Weights of a small masked image model.
Model: encoder norm layernorm, encoder layers 16, decoder width 256.
Training: muon at rate 0.031, 15000 steps, batches of 128.
Data: trained on rendered made-up planets, 9.8 epochs.
Rows from block 7 of the encoder of a small masked image model, named by matrix and row number. Rows with one number belong to one neuron. Each number is 200 + 40 x the weight over its row's rms, rounded and kept within 0 to 999. All counts start at 0. After the name is the row's rms in percent of the matrix's.
Before each neuron's rows are labels from the 100 images, of 14976, where the neuron reaches its highest value: "strongest on" is what is common among them. Only what is clearly more common there than usual is listed. The data: rendered made-up planets.
# fc1: MLP up (encoder.blocks.7.mlp.fc1.weight, 768x192), inputs 0-63
# fc2: MLP down (encoder.blocks.7.mlp.fc2.weight, 192x768, transposed), outputs 0-63

strongest on: lava world
fc1.279,075,133,202,229,230,142,173,218,244,183,172,209,230,202,183,200,215,130,203,186,222,145,177,219,217,203,215,251,230,241,217,167,111,211,145,132,152,213,123,188,202,126,136,245,198,154,176,177,324,165,249,214,161,215,163,263,273,190,206,206,185,289,189,212,211
fc2.279,080,264,195,172,164,207,206,153,180,202,228,175,194,165,140,125,270,200,152,264,201,217,110,206,216,207,152,245,172,173,247,269,185,227,213,230,190,198,238,207,218,231,231,202,184,222,271,244,142,232,219,215,209,201,205,145,228,226,165,190,201,157,251,210,212

strongest on: rings; cracked ice world
fc1.639,150,193,206,117,174,155,271,184,160,192,174,212,206,230,185,234,140,278,226,269,220,246,238,143,261,210,164,192,168,155,196,245,257,231,181,185,209,154,232,249,241,222,148,203,200,130,208,175,121,229,276,193,182,190,237,254,197,218,190,231,263,140,204,192,163
fc2.639,175,174,140,198,149,219,186,227,199,282,223,159,187,199,186,165,229,155,199,175,157,126,185,120,194,230,140,221,189,246,241,218,261,198,201,181,212,217,239,164,221,185,199,255,167,248,248,232,188,188,212,190,257,230,265,128,182,296,175,211,139,176,195,193,169

strongest on: cracked ice world
fc1.265,095,202,175,189,232,190,298,197,169,176,173,241,317,271,190,213,157,137,171,218,154,153,140,190,205,163,244,138,197,186,218,224,196,214,190,237,148,253,225,186,250,235,215,176,227,285,156,209,168,277,188,239,248,241,143,155,210,151,166,176,282,193,144,160,118
fc2.265,100,188,240,205,191,194,224,186,223,198,176,169,182,244,194,174,259,232,188,188,152,178,185,170,205,302,223,278,255,185,182,189,158,244,172,257,152,196,204,229,141,170,184,236,151,144,251,117,158,274,237,266,196,284,230,215,247,193,261,189,211,180,225,241,290

strongest on: polar caps; lava world
fc1.71,082,223,244,172,203,208,195,273,205,98,170,146,158,180,195,241,199,176,208,182,219,233,197,126,236,247,283,113,185,191,230,249,203,208,217,235,160,167,205,226,177,289,244,178,259,296,195,265,158,167,186,182,228,185,138,230,145,170,211,217,248,153,208,226,168
fc2.71,076,143,155,198,246,172,229,153,141,174,200,235,222,157,158,199,207,153,152,165,237,243,161,246,229,162,247,176,194,243,238,206,237,184,143,257,240,223,184,208,157,133,196,188,157,258,287,224,243,158,254,221,238,258,226,149,186,214,178,288,228,279,284,147,177

strongest on: glowing rim; lava world
fc1.85,024,136,194,171,177,259,209,213,237,205,302,209,175,139,239,202,264,225,263,169,165,273,250,164,211,206,169,206,195,169,267,186,221,181,219,153,186,215,213,168,201,174,287,184,160,261,201,168,279,264,250,189,189,172,185,183,161,191,207,190,232,189,199,241,202
fc2.85,021,217,193,219,216,185,180,161,130,243,99,205,204,248,202,221,175,145,127,187,193,140,130,266,151,177,262,203,163,228,165,222,173,192,156,190,176,219,159,227,162,219,110,218,268,144,192,240,168,253,163,225,168,215,197,188,222,202,188,183,158,226,177,208,137

strongest on: rings; ocean world
fc1.540,058,187,271,207,195,243,294,215,229,222,188,231,183,271,176,185,163,193,283,167,212,142,189,207,156,269,130,209,237,195,171,212,246,250,179,262,259,170,213,146,183,119,201,200,178,151,231,173,153,208,151,236,250,183,174,222,167,220,285,195,187,258,191,202,175
fc2.540,052,155,140,204,204,201,121,188,163,181,191,228,156,176,223,217,195,285,158,211,167,207,159,243,283,184,305,184,98,182,194,222,209,150,223,151,131,171,177,282,166,278,149,196,212,277,221,177,209,174,232,217,205,157,183,184,216,215,156,216,181,195,225,182,188

strongest on: glowing rim; rings
fc1.628,085,173,282,278,150,186,175,203,217,221,253,286,248,212,84,167,175,197,233,181,257,191,168,179,216,225,287,190,210,210,176,170,177,254,174,218,156,174,200,210,178,189,228,213,166,144,243,203,186,224,177,148,132,225,193,190,218,269,243,204,233,184,253,147,179
fc2.628,088,186,248,184,227,237,176,184,170,200,229,190,214,233,164,212,197,250,153,215,181,146,184,255,181,223,138,103,211,230,168,245,238,129,158,275,182,219,203,153,224,232,107,188,183,190,249,161,206,188,219,362,239,243,229,291,188,192,187,209,175,211,148,186,180

strongest on: cratered rock; half lit
fc1.64,116,251,179,204,258,208,212,224,183,216,179,210,226,235,232,188,169,211,236,244,221,199,168,241,241,175,177,136,238,250,217,89,188,164,191,207,232,158,161,198,160,176,237,214,194,211,250,216,213,173,192,225,182,160,209,245,268,222,287,152,125,195,196,165,197
fc2.64,116,142,195,185,177,210,129,133,178,140,222,222,162,215,193,148,248,174,214,158,149,156,231,144,189,221,264,261,172,186,225,104,143,166,189,237,181,205,150,195,180,181,195,225,176,242,179,161,285,117,204,145,227,261,218,161,119,230,235,232,176,159,176,247,231

strongest on: polar caps; gibbous; cracked ice world
fc1.76,066,162,91,198,214,225,185,271,208,191,258,194,162,216,179,169,81,224,182,209,142,182,180,202,229,214,133,141,179,188,195,254,161,218,183,200,162,197,210,156,169,248,209,218,182,191,135,199,229,176,226,192,278,147,222,233,214,233,218,144,202,225,147,195,207
fc2.76,060,202,226,230,213,173,243,191,163,165,133,209,176,241,159,185,177,218,199,244,210,166,280,155,266,163,198,167,175,252,221,212,232,200,159,244,225,221,211,225,178,143,202,157,219,175,217,205,151,213,137,177,215,221,196,266,249,121,194,231,176,206,216,222,155

strongest on: gibbous; cracked ice world; cratered rock
fc1.616,033,206,142,177,270,233,161,231,218,228,189,208,214,180,219,193,215,158,152,130,174,230,188,162,193,205,199,213,201,287,245,121,96,202,180,211,251,244,199,167,196,206,192,116,200,171,133,176,238,163,145,280,128,179,256,184,162,245,234,216,139,254,240,192,195
fc2.616,033,193,185,168,187,214,145,154,278,257,231,175,242,219,168,182,207,199,288,230,191,189,128,200,188,256,154,217,160,166,175,208,312,162,183,210,156,219,214,210,234,156,220,250,203,239,280,223,189,227,224,185,298,216,172,186,233,210,137,176,230,227,139,159,218

strongest on: gibbous; polar caps; cracked ice world
fc1.143,031,247,156,147,204,240,197,212,201,234,128,226,145,159,205,224,136,211,128,184,195,262,192,164,288,203,177,129,249,201,202,169,177,191,176,219,211,245,218,279,227,245,182,188,204,174,184,230,168,248,132,236,230,194,223,236,226,213,144,242,204,215,211,155,124
fc2.143,027,164,188,235,141,154,183,182,230,121,256,200,223,174,206,199,293,206,283,207,168,119,185,259,153,213,195,213,213,191,189,240,233,227,215,198,184,220,199,182,181,175,204,194,223,246,237,168,243,229,219,166,154,245,229,162,187,234,273,145,230,172,230,209,299

strongest on: gibbous; polar caps; lava world; kind: desert world
fc1.57,118,224,172,146,173,144,104,119,176,147,278,183,153,261,229,223,228,133,214,179,146,248,244,166,250,164,159,239,138,250,182,175,192,236,149,248,237,258,197,172,182,281,162,196,210,213,208,213,269,220,89,169,251,230,256,285,217,214,195,145,238,178,240,204,232
fc2.57,110,239,209,201,203,200,239,241,179,212,192,197,269,225,205,278,130,234,259,188,175,163,151,164,168,256,263,192,148,211,185,212,222,209,204,186,95,209,166,233,191,164,240,191,212,172,127,168,114,165,268,168,253,163,149,146,152,156,234,251,193,128,225,181,172

strongest on: lava world; full
fc1.125,108,205,183,261,160,180,202,196,158,167,252,227,258,251,186,143,258,199,185,172,199,192,160,233,167,218,189,220,157,144,217,204,250,225,230,243,181,159,159,184,148,174,275,170,229,171,216,79,238,240,262,205,243,157,189,212,185,186,266,188,180,189,158,163,187
fc2.125,091,183,196,139,180,188,129,287,239,199,207,169,153,220,213,137,213,199,235,126,234,272,253,188,238,203,177,185,204,143,156,215,204,186,210,144,235,197,211,243,232,296,182,140,135,275,200,260,240,212,143,254,217,182,166,248,293,147,122,197,226,214,203,159,210

strongest on: banded gas giant
fc1.597,077,200,226,263,184,180,147,185,117,151,203,185,279,198,194,157,161,212,170,172,226,247,234,212,255,270,221,225,239,242,198,199,305,185,200,277,194,219,161,189,180,228,272,197,179,207,161,232,240,185,221,165,229,231,278,175,171,178,262,206,247,199,157,196,161
fc2.597,067,151,223,215,240,249,243,255,211,168,292,219,193,180,231,213,221,199,210,236,223,181,193,285,172,97,127,210,183,222,219,221,161,210,166,178,200,224,203,205,192,129,104,210,192,176,256,220,189,189,258,230,150,217,175,240,252,243,195,191,142,213,213,182,236

strongest on: crescent; cracked ice world; banded gas giant
fc1.73,035,176,187,191,181,227,213,244,225,195,171,248,210,222,208,166,175,198,213,203,191,120,190,212,189,233,182,217,108,215,279,206,246,197,210,190,189,181,154,71,208,211,219,217,176,123,216,224,263,239,273,243,153,264,171,205,94,128,168,218,210,158,207,256,249
fc2.73,035,219,169,247,197,175,161,183,217,243,177,153,215,179,193,234,243,178,228,222,191,284,198,185,204,177,253,185,278,190,139,187,175,180,172,243,196,233,263,263,218,199,223,195,214,185,218,179,167,213,182,165,269,177,244,183,292,266,227,180,170,263,156,242,144

strongest on: banded gas giant
fc1.89,120,239,157,227,173,186,218,238,177,213,311,121,181,167,146,239,143,159,223,172,263,236,292,286,184,252,111,187,191,223,167,244,208,125,173,207,205,244,174,150,189,196,248,156,208,201,178,209,132,217,232,174,325,155,177,212,196,192,194,165,173,197,259,175,235
fc2.89,117,311,211,220,260,118,158,166,155,164,212,166,206,248,268,161,153,178,167,208,216,146,182,214,165,226,175,178,228,181,172,177,222,228,242,221,162,172,174,163,163,171,137,233,237,183,158,231,259,145,208,195,258,178,163,190,151,229,203,224,224,164,140,166,184

strongest on: cratered rock
fc1.685,118,212,242,224,202,202,147,177,264,169,223,203,229,237,171,261,233,180,183,191,172,186,230,192,195,205,271,184,200,146,174,197,205,159,122,170,205,155,123,191,155,170,181,235,180,229,220,227,226,155,158,198,152,218,178,232,227,225,215,239,169,209,230,251,140
fc2.685,110,204,213,205,147,178,248,206,83,188,168,160,124,138,167,160,186,148,165,206,282,98,168,226,175,175,190,250,196,257,257,208,200,195,154,163,300,183,254,238,189,133,200,225,246,253,200,208,177,210,167,182,178,199,199,185,222,229,264,264,203,205,197,195,264

strongest on: rings; ocean world; lava world
fc1.152,122,245,219,188,274,205,321,136,200,188,245,170,234,236,245,132,216,216,257,261,270,258,236,201,144,163,199,132,137,220,201,199,181,145,158,161,121,263,229,217,112,200,177,197,197,269,261,155,136,180,163,258,136,192,179,235,178,186,260,230,215,186,169,144,200
fc2.152,108,205,160,246,184,260,176,263,197,257,248,276,154,232,189,202,220,196,229,209,181,132,173,195,155,174,241,212,208,172,192,182,173,197,251,247,274,121,245,201,152,262,202,216,178,142,131,241,176,189,161,237,189,147,166,160,168,122,197,128,195,234,184,212,256

strongest on: cracked ice world
fc1.242,036,192,121,257,140,194,217,228,131,114,205,142,190,187,111,199,199,222,269,251,179,257,160,229,182,249,214,259,212,264,131,183,195,133,187,265,230,192,270,215,173,157,221,198,259,130,186,229,226,258,150,237,206,190,234,168,228,233,210,242,210,209,198,165,287
fc2.242,036,186,229,150,299,204,222,168,247,277,176,231,213,199,277,236,267,135,172,217,166,110,224,237,251,178,178,171,182,97,226,147,203,263,193,146,149,251,163,181,198,299,198,242,161,201,211,191,180,225,223,221,207,266,209,216,162,148,172,159,199,227,218,230,139

strongest on: crescent; ocean world; cratered rock
fc1.551,110,162,209,221,197,242,130,192,200,214,186,254,291,162,153,208,184,101,250,186,221,140,227,142,85,211,186,178,135,217,203,227,218,191,133,183,275,196,223,150,206,206,228,221,215,218,183,245,207,96,163,190,239,172,202,251,215,222,237,155,160,208,232,181,179
fc2.551,110,179,229,223,220,213,289,160,203,225,193,156,106,257,194,199,155,248,202,165,167,186,293,280,240,212,202,223,287,217,160,213,178,280,227,98,183,192,223,216,139,158,196,211,188,212,198,155,184,205,228,222,222,136,251,150,194,190,216,177,230,264,195,203,223

strongest on: rings; cloud-covered world; cracked ice world
fc1.615,090,199,183,227,224,146,204,220,205,195,106,214,200,222,146,207,247,143,224,120,242,148,172,143,135,232,238,136,135,219,215,108,262,181,161,207,269,165,107,235,176,206,179,201,240,238,246,205,181,261,235,197,135,269,189,229,138,208,186,227,157,174,207,233,163
fc2.615,084,210,241,196,174,173,180,172,199,238,251,225,186,162,235,199,208,218,176,199,151,253,165,257,194,191,198,204,274,159,227,294,112,231,250,105,211,217,230,162,225,189,198,171,171,178,148,252,187,203,195,194,250,142,185,190,302,186,281,182,165,227,215,259,158

strongest on: ocean world
fc1.221,086,224,282,181,154,197,237,206,128,104,168,212,214,229,146,180,141,221,278,187,216,233,200,108,148,194,170,182,246,168,173,167,166,225,194,235,168,179,231,171,183,243,178,261,184,172,242,218,198,195,234,178,158,157,182,244,113,247,235,184,198,250,174,277,224
fc2.221,085,235,176,227,207,201,165,225,214,303,205,244,127,123,267,229,329,181,85,155,197,229,157,234,237,245,180,118,160,165,260,255,207,238,301,184,207,229,193,201,175,142,253,213,181,197,173,180,204,187,222,178,182,183,249,169,185,243,192,247,215,227,243,159,162

strongest on: cratered rock; crescent
fc1.566,130,244,190,202,221,170,227,186,261,148,240,239,222,198,171,191,169,149,261,130,151,154,157,207,247,255,165,210,154,219,236,188,237,177,172,161,164,198,137,189,161,197,216,212,207,179,279,181,163,205,186,132,190,238,210,206,181,167,249,232,222,223,216,250,198
fc2.566,122,206,240,172,218,183,257,129,214,219,213,140,131,184,183,189,218,260,169,227,200,207,205,226,167,185,225,200,189,215,212,223,152,208,185,243,255,188,256,252,193,212,207,267,175,156,198,191,195,260,226,216,196,192,201,111,273,177,189,231,157,153,134,303,263

strongest on: rings; ocean world
fc1.208,090,193,232,231,179,229,228,187,236,123,223,284,178,270,205,216,126,186,161,188,210,180,198,194,194,254,252,248,239,162,196,204,167,170,218,120,209,153,208,187,230,226,155,185,102,216,232,186,130,233,171,201,214,150,212,202,136,211,157,205,142,279,229,171,310
fc2.208,078,180,205,233,209,158,204,212,165,248,252,155,254,208,190,157,185,151,162,167,208,266,158,226,252,151,226,107,167,270,210,221,191,206,192,200,231,173,175,151,209,193,186,225,233,224,188,218,235,229,296,217,189,301,182,180,248,169,266,210,254,124,168,198,140

strongest on: cracked ice world; crescent
fc1.251,064,176,261,242,227,153,162,239,182,192,189,115,238,212,163,202,213,191,175,163,209,198,150,175,237,195,90,205,169,196,193,239,164,246,259,133,136,170,226,189,205,163,238,219,287,149,121,191,192,170,225,215,207,230,229,201,193,294,182,168,172,159,188,180,193
fc2.251,061,189,130,191,153,201,271,156,184,147,204,224,165,149,223,208,231,251,216,297,221,172,258,187,198,192,243,179,245,167,184,187,213,125,191,146,226,209,202,163,217,206,231,169,172,176,275,177,186,201,168,181,114,190,169,212,227,178,185,223,221,202,219,138,155

strongest on: ocean world
fc1.409,092,170,303,177,208,249,190,187,209,209,219,159,160,200,195,163,179,181,181,110,212,112,195,173,209,121,234,215,221,187,209,240,168,209,184,185,187,247,188,226,227,213,185,195,254,266,256,226,218,234,232,200,214,144,127,164,205,246,174,285,234,135,165,233,204
fc2.409,082,224,224,234,138,230,201,203,199,252,167,286,206,159,159,227,182,229,175,168,205,246,309,174,199,206,173,140,207,237,152,235,178,189,165,283,295,231,155,190,184,150,229,221,140,212,190,182,100,250,264,318,204,164,128,184,195,211,158,244,166,192,260,248,210

strongest on: desert world; crescent
fc1.299,083,247,276,172,217,185,209,192,205,262,220,176,157,192,127,178,209,180,182,161,239,194,208,229,172,293,157,174,257,177,196,243,236,164,232,200,198,202,234,173,215,219,211,220,196,150,258,201,186,164,158,224,195,156,211,176,182,176,158,190,196,215,89,190,207
fc2.299,076,239,128,124,123,163,229,174,245,240,246,238,93,186,249,205,221,228,203,167,212,197,201,146,206,171,267,234,184,237,186,180,186,152,218,243,254,221,171,225,201,190,222,142,169,200,219,254,166,155,245,177,208,147,195,187,178,296,189,174,209,242,161,144,142

strongest on: polar caps; gibbous; cloud-covered world
fc1.648,100,162,123,138,223,153,236,204,189,215,219,298,178,210,186,222,197,189,246,166,192,252,176,214,194,190,203,166,165,162,204,189,194,244,162,184,287,226,166,183,157,208,192,205,129,233,229,217,156,198,172,176,113,177,221,212,181,228,113,111,170,177,209,190,188
fc2.648,084,134,177,216,248,195,240,193,138,159,108,173,151,214,214,207,102,252,161,215,218,180,286,130,157,194,190,174,248,183,124,236,194,230,178,218,163,276,251,231,178,239,206,188,224,152,181,211,211,224,231,141,213,100,205,200,147,191,257,329,182,209,205,208,181

strongest on: cracked ice world; full
fc1.14,047,224,206,233,189,276,198,176,125,269,220,158,194,262,262,175,183,248,151,186,167,259,190,203,272,219,190,258,254,287,194,196,213,140,205,181,235,235,179,187,165,275,89,183,211,237,163,260,194,186,200,212,244,157,245,254,227,239,164,238,203,209,209,122,186
fc2.14,046,197,181,175,217,145,143,213,258,172,198,186,193,91,199,242,255,121,190,165,229,204,203,274,213,214,184,165,184,170,202,172,209,215,225,159,170,221,171,178,250,129,274,203,197,194,293,179,166,171,180,205,214,197,153,138,206,221,276,166,181,205,227,115,244

strongest on: rings
fc1.253,048,208,260,183,236,208,192,264,139,177,174,229,129,169,192,126,200,239,147,174,226,233,203,193,156,155,85,198,216,347,144,171,298,181,137,175,185,306,181,248,295,169,172,183,172,238,196,187,146,184,169,254,233,200,201,209,141,217,254,287,210,77,170,177,225
fc2.253,045,287,176,219,166,171,210,110,282,243,193,167,269,203,227,260,197,122,241,188,219,210,164,278,176,266,273,178,215,137,211,257,162,201,255,207,279,146,226,199,100,197,233,207,227,200,225,174,256,172,183,175,130,216,220,109,224,195,184,139,217,287,243,228,188

strongest on: polar caps; desert world; full
fc1.105,097,155,161,158,163,191,246,194,159,143,244,266,226,102,179,210,154,135,165,184,147,198,192,289,242,295,258,182,164,173,164,213,172,205,151,217,135,242,234,238,198,195,152,210,170,192,220,206,265,225,184,192,150,266,254,195,176,208,244,169,237,184,200,228,204
fc2.105,090,203,132,186,180,220,135,126,193,278,223,119,94,234,233,211,177,216,180,205,220,216,184,229,227,207,203,155,230,236,218,153,187,195,161,197,260,245,176,191,178,125,223,243,159,191,193,282,164,131,197,174,240,187,171,122,189,152,168,238,201,248,195,198,200

strongest on: ocean world; desert world
fc1.173,082,163,280,126,203,122,248,171,212,229,226,157,225,177,192,170,185,185,186,170,263,237,272,177,163,200,192,207,171,138,191,202,212,265,218,273,242,176,174,155,185,206,244,112,184,172,194,249,123,149,247,145,179,184,235,202,167,170,169,217,248,184,207,164,215
fc2.173,070,229,302,235,167,229,216,114,226,219,225,205,123,197,188,206,206,152,145,112,159,259,236,238,220,135,212,148,191,187,190,199,212,167,256,225,205,156,238,204,192,215,223,226,225,223,198,189,193,216,197,175,204,186,217,199,168,140,185,243,238,260,226,210,117

strongest on: crescent; cratered rock
fc1.332,071,195,207,155,133,125,156,144,233,266,152,159,277,226,147,165,235,225,190,186,208,165,192,265,185,287,235,231,233,156,220,169,224,129,155,157,205,198,96,209,133,216,151,267,163,240,214,206,211,206,142,206,238,168,175,218,191,137,190,164,238,250,224,143,191
fc2.332,068,247,221,231,217,214,241,262,121,186,217,212,134,192,220,158,195,212,150,200,238,224,149,98,196,167,206,162,227,244,181,219,223,240,242,210,185,272,273,209,286,110,233,133,171,171,234,168,267,244,177,200,196,283,250,118,233,240,158,237,224,203,170,226,206

strongest on: ocean world
fc1.159,049,252,196,117,192,172,156,173,219,236,230,234,193,177,238,219,230,160,185,241,149,144,228,210,241,280,207,207,244,240,215,176,166,222,162,178,114,156,272,190,235,178,160,138,242,256,237,233,250,167,208,143,203,243,279,185,217,207,253,143,145,175,127,216,214
fc2.159,046,127,225,224,177,181,229,257,210,144,141,155,201,265,155,241,130,275,184,162,222,229,159,230,150,118,232,246,136,194,155,213,211,183,245,184,221,240,155,201,164,201,244,228,186,210,189,207,216,242,178,268,232,155,164,165,176,200,170,254,254,217,306,214,211

strongest on: ocean world; half lit
fc1.215,065,126,244,237,221,180,231,163,164,164,170,186,200,215,184,282,155,205,174,129,271,162,209,173,217,165,183,315,140,176,165,239,235,194,158,175,144,238,196,133,228,192,199,284,234,172,205,200,269,297,246,223,239,170,130,228,213,170,209,227,137,183,247,214,168
fc2.215,063,275,196,164,210,161,201,243,252,211,178,150,232,220,195,72,164,182,243,202,210,160,198,257,225,205,200,158,217,225,150,261,150,221,207,249,237,204,205,307,209,225,282,207,148,169,157,217,144,170,177,212,238,137,216,188,224,280,98,140,190,209,166,227,217

strongest on: polar caps
fc1.120,075,236,228,193,242,220,273,142,246,207,269,185,271,187,189,225,146,247,213,131,141,204,279,175,200,221,166,220,176,183,222,156,239,250,147,108,198,159,149,164,177,282,207,207,216,178,159,218,162,199,161,181,304,270,191,200,141,234,203,201,117,181,176,195,216
fc2.120,078,174,237,168,237,196,234,223,255,197,147,153,184,167,206,209,226,309,193,217,217,156,141,226,221,173,227,172,168,191,255,252,185,158,209,275,153,202,243,220,236,218,190,185,208,264,246,174,230,200,121,169,176,200,262,203,206,164,235,208,138,206,229,262,177

strongest on: cracked ice world; half lit
fc1.378,115,144,227,227,227,198,258,215,195,242,203,251,265,201,204,196,166,184,180,186,200,110,232,203,144,188,216,168,246,184,203,204,210,132,255,274,192,170,155,150,174,199,227,232,162,195,175,203,216,251,209,180,194,238,218,195,160,193,229,215,202,169,220,199,210
fc2.378,134,230,162,178,181,211,159,187,262,181,183,166,206,245,183,238,245,214,206,242,182,114,215,182,120,224,236,218,223,225,169,150,226,184,234,185,251,216,157,238,172,181,203,201,196,232,162,184,159,287,243,237,265,205,193,205,174,245,242,177,176,161,223,186,176

strongest on: lava world; ocean world
fc1.682,112,153,205,121,216,198,275,214,267,197,221,189,202,217,270,230,168,234,213,206,204,193,258,128,193,110,185,225,174,188,132,199,255,188,197,198,159,179,122,162,266,159,144,252,278,188,178,282,271,197,239,199,206,155,176,288,241,199,267,219,153,202,188,194,195
fc2.682,113,236,203,193,149,226,220,177,232,238,175,176,170,186,158,121,211,270,174,195,201,186,179,242,201,177,182,181,197,212,241,280,162,159,162,236,269,212,239,271,160,202,247,187,158,178,170,222,230,207,196,174,266,209,233,179,264,158,138,193,192,159,202,182,145

strongest on: crescent; rings; cloud-covered world; kind: cracked ice world
fc1.128,149,150,153,202,239,186,255,231,216,145,170,175,226,192,185,251,220,195,199,180,233,184,208,211,201,224,206,165,179,116,154,184,239,135,206,255,160,254,162,182,161,182,280,177,226,197,196,188,140,272,221,190,193,182,138,248,235,125,140,234,222,208,241,175,183
fc2.128,151,231,149,149,201,219,208,148,249,266,171,232,247,187,207,213,129,223,201,123,235,120,191,174,170,195,252,242,194,233,145,163,171,274,213,166,223,141,246,219,181,197,209,240,214,221,211,183,258,194,172,157,204,245,274,200,206,147,228,178,166,175,267,123,200

strongest on: rings; banded gas giant
fc1.668,098,260,197,181,147,266,209,228,268,225,227,193,131,155,205,216,215,270,193,182,210,217,267,201,193,208,172,271,167,262,178,192,183,190,248,195,274,230,181,276,171,201,160,238,259,80,164,165,190,211,159,213,250,198,174,212,196,206,215,221,197,231,158,217,156
fc2.668,091,120,183,169,143,275,168,186,242,227,185,283,252,339,146,201,230,228,226,160,222,127,189,156,251,274,270,233,219,213,220,177,159,225,115,228,170,170,209,191,166,185,195,195,162,294,184,272,136,177,267,203,220,241,183,183,181,222,217,167,209,124,279,151,186

strongest on: glowing rim; ocean world
fc1.557,109,154,210,196,204,266,216,165,167,192,233,258,172,253,191,273,151,221,163,188,184,136,205,194,132,164,241,147,145,175,210,244,182,156,261,159,229,225,179,222,176,208,276,171,264,136,235,196,140,219,215,137,251,153,252,210,217,180,163,245,179,199,176,134,156
fc2.557,116,216,216,239,218,172,155,192,218,258,220,161,180,146,219,207,222,267,204,207,224,218,200,248,192,168,177,217,249,271,195,178,266,246,73,199,145,199,260,166,180,163,198,187,135,215,126,231,263,219,244,241,200,174,169,230,201,244,191,201,207,198,208,215,197

strongest on: crescent; lava world
fc1.471,073,167,164,227,252,139,214,261,191,192,192,156,217,244,216,216,244,200,197,225,207,154,129,231,160,230,210,140,236,304,266,188,157,262,188,207,205,173,276,117,226,208,195,231,253,193,146,200,228,183,160,217,162,208,211,197,272,190,115,185,211,231,179,211,266
fc2.471,065,179,243,181,143,236,192,159,201,213,239,215,128,170,196,214,172,197,190,216,190,241,227,194,192,227,213,282,168,103,189,176,221,82,207,198,178,199,128,252,159,218,210,148,213,199,248,238,198,240,198,197,159,210,228,123,170,229,244,201,174,237,234,86,198

strongest on: cratered rock
fc1.137,056,204,249,249,244,236,136,272,192,152,150,212,244,144,218,179,263,129,192,228,147,225,161,220,222,202,285,183,195,174,181,172,264,194,148,179,150,141,253,157,162,65,197,212,176,206,172,226,304,213,179,185,187,187,278,229,150,169,177,208,192,134,252,224,212
fc2.137,054,141,164,150,182,127,230,179,176,244,203,191,198,234,223,178,210,222,182,229,183,199,163,164,174,208,173,236,204,169,182,214,148,159,187,154,321,217,141,189,249,270,231,197,170,178,175,247,197,184,221,200,181,245,193,152,256,227,179,182,227,209,160,176,132

strongest on: banded gas giant; full
fc1.183,058,119,214,203,150,148,224,75,139,184,178,190,143,250,256,215,153,248,175,236,225,184,227,320,178,216,167,232,127,238,204,164,215,195,175,312,222,197,250,214,205,99,183,202,130,211,271,225,205,180,155,173,225,240,269,212,202,150,212,200,156,172,237,180,207
fc2.183,056,240,183,244,213,271,194,207,159,156,280,197,157,229,208,260,188,208,151,216,213,152,190,210,165,247,181,124,195,149,270,289,152,197,224,154,204,221,192,167,246,185,217,169,172,168,116,199,197,162,197,228,128,184,164,212,146,242,201,180,204,264,195,223,246

strongest on: banded gas giant
fc1.171,105,182,238,252,272,241,187,251,227,192,171,200,244,154,157,174,186,179,197,176,206,230,186,219,225,208,185,184,160,96,241,150,250,181,269,268,248,280,187,222,222,189,184,224,245,201,190,220,213,158,152,163,199,220,208,129,211,156,212,176,212,206,176,159,163
fc2.171,105,190,152,190,181,154,231,209,235,213,285,148,207,136,208,202,234,149,147,176,194,192,162,137,105,132,273,233,181,258,175,237,163,65,235,147,175,169,283,209,174,167,234,236,164,262,206,186,208,148,201,195,257,205,200,95,239,188,168,129,180,180,223,224,204

strongest on: ocean world
fc1.207,038,246,180,213,195,231,178,159,245,137,266,206,208,213,128,249,235,189,233,298,309,143,216,113,151,271,165,272,217,186,149,180,172,198,186,227,188,177,197,160,220,245,164,258,190,137,170,209,223,257,192,148,228,167,207,181,260,229,220,201,195,203,180,216,239
fc2.207,039,227,152,169,226,192,199,239,140,254,142,181,174,163,239,185,148,249,202,148,106,224,171,270,272,119,205,137,216,222,176,170,236,172,185,151,176,235,179,235,137,185,264,139,162,286,239,184,186,189,189,284,218,243,166,242,141,193,200,147,171,209,185,120,216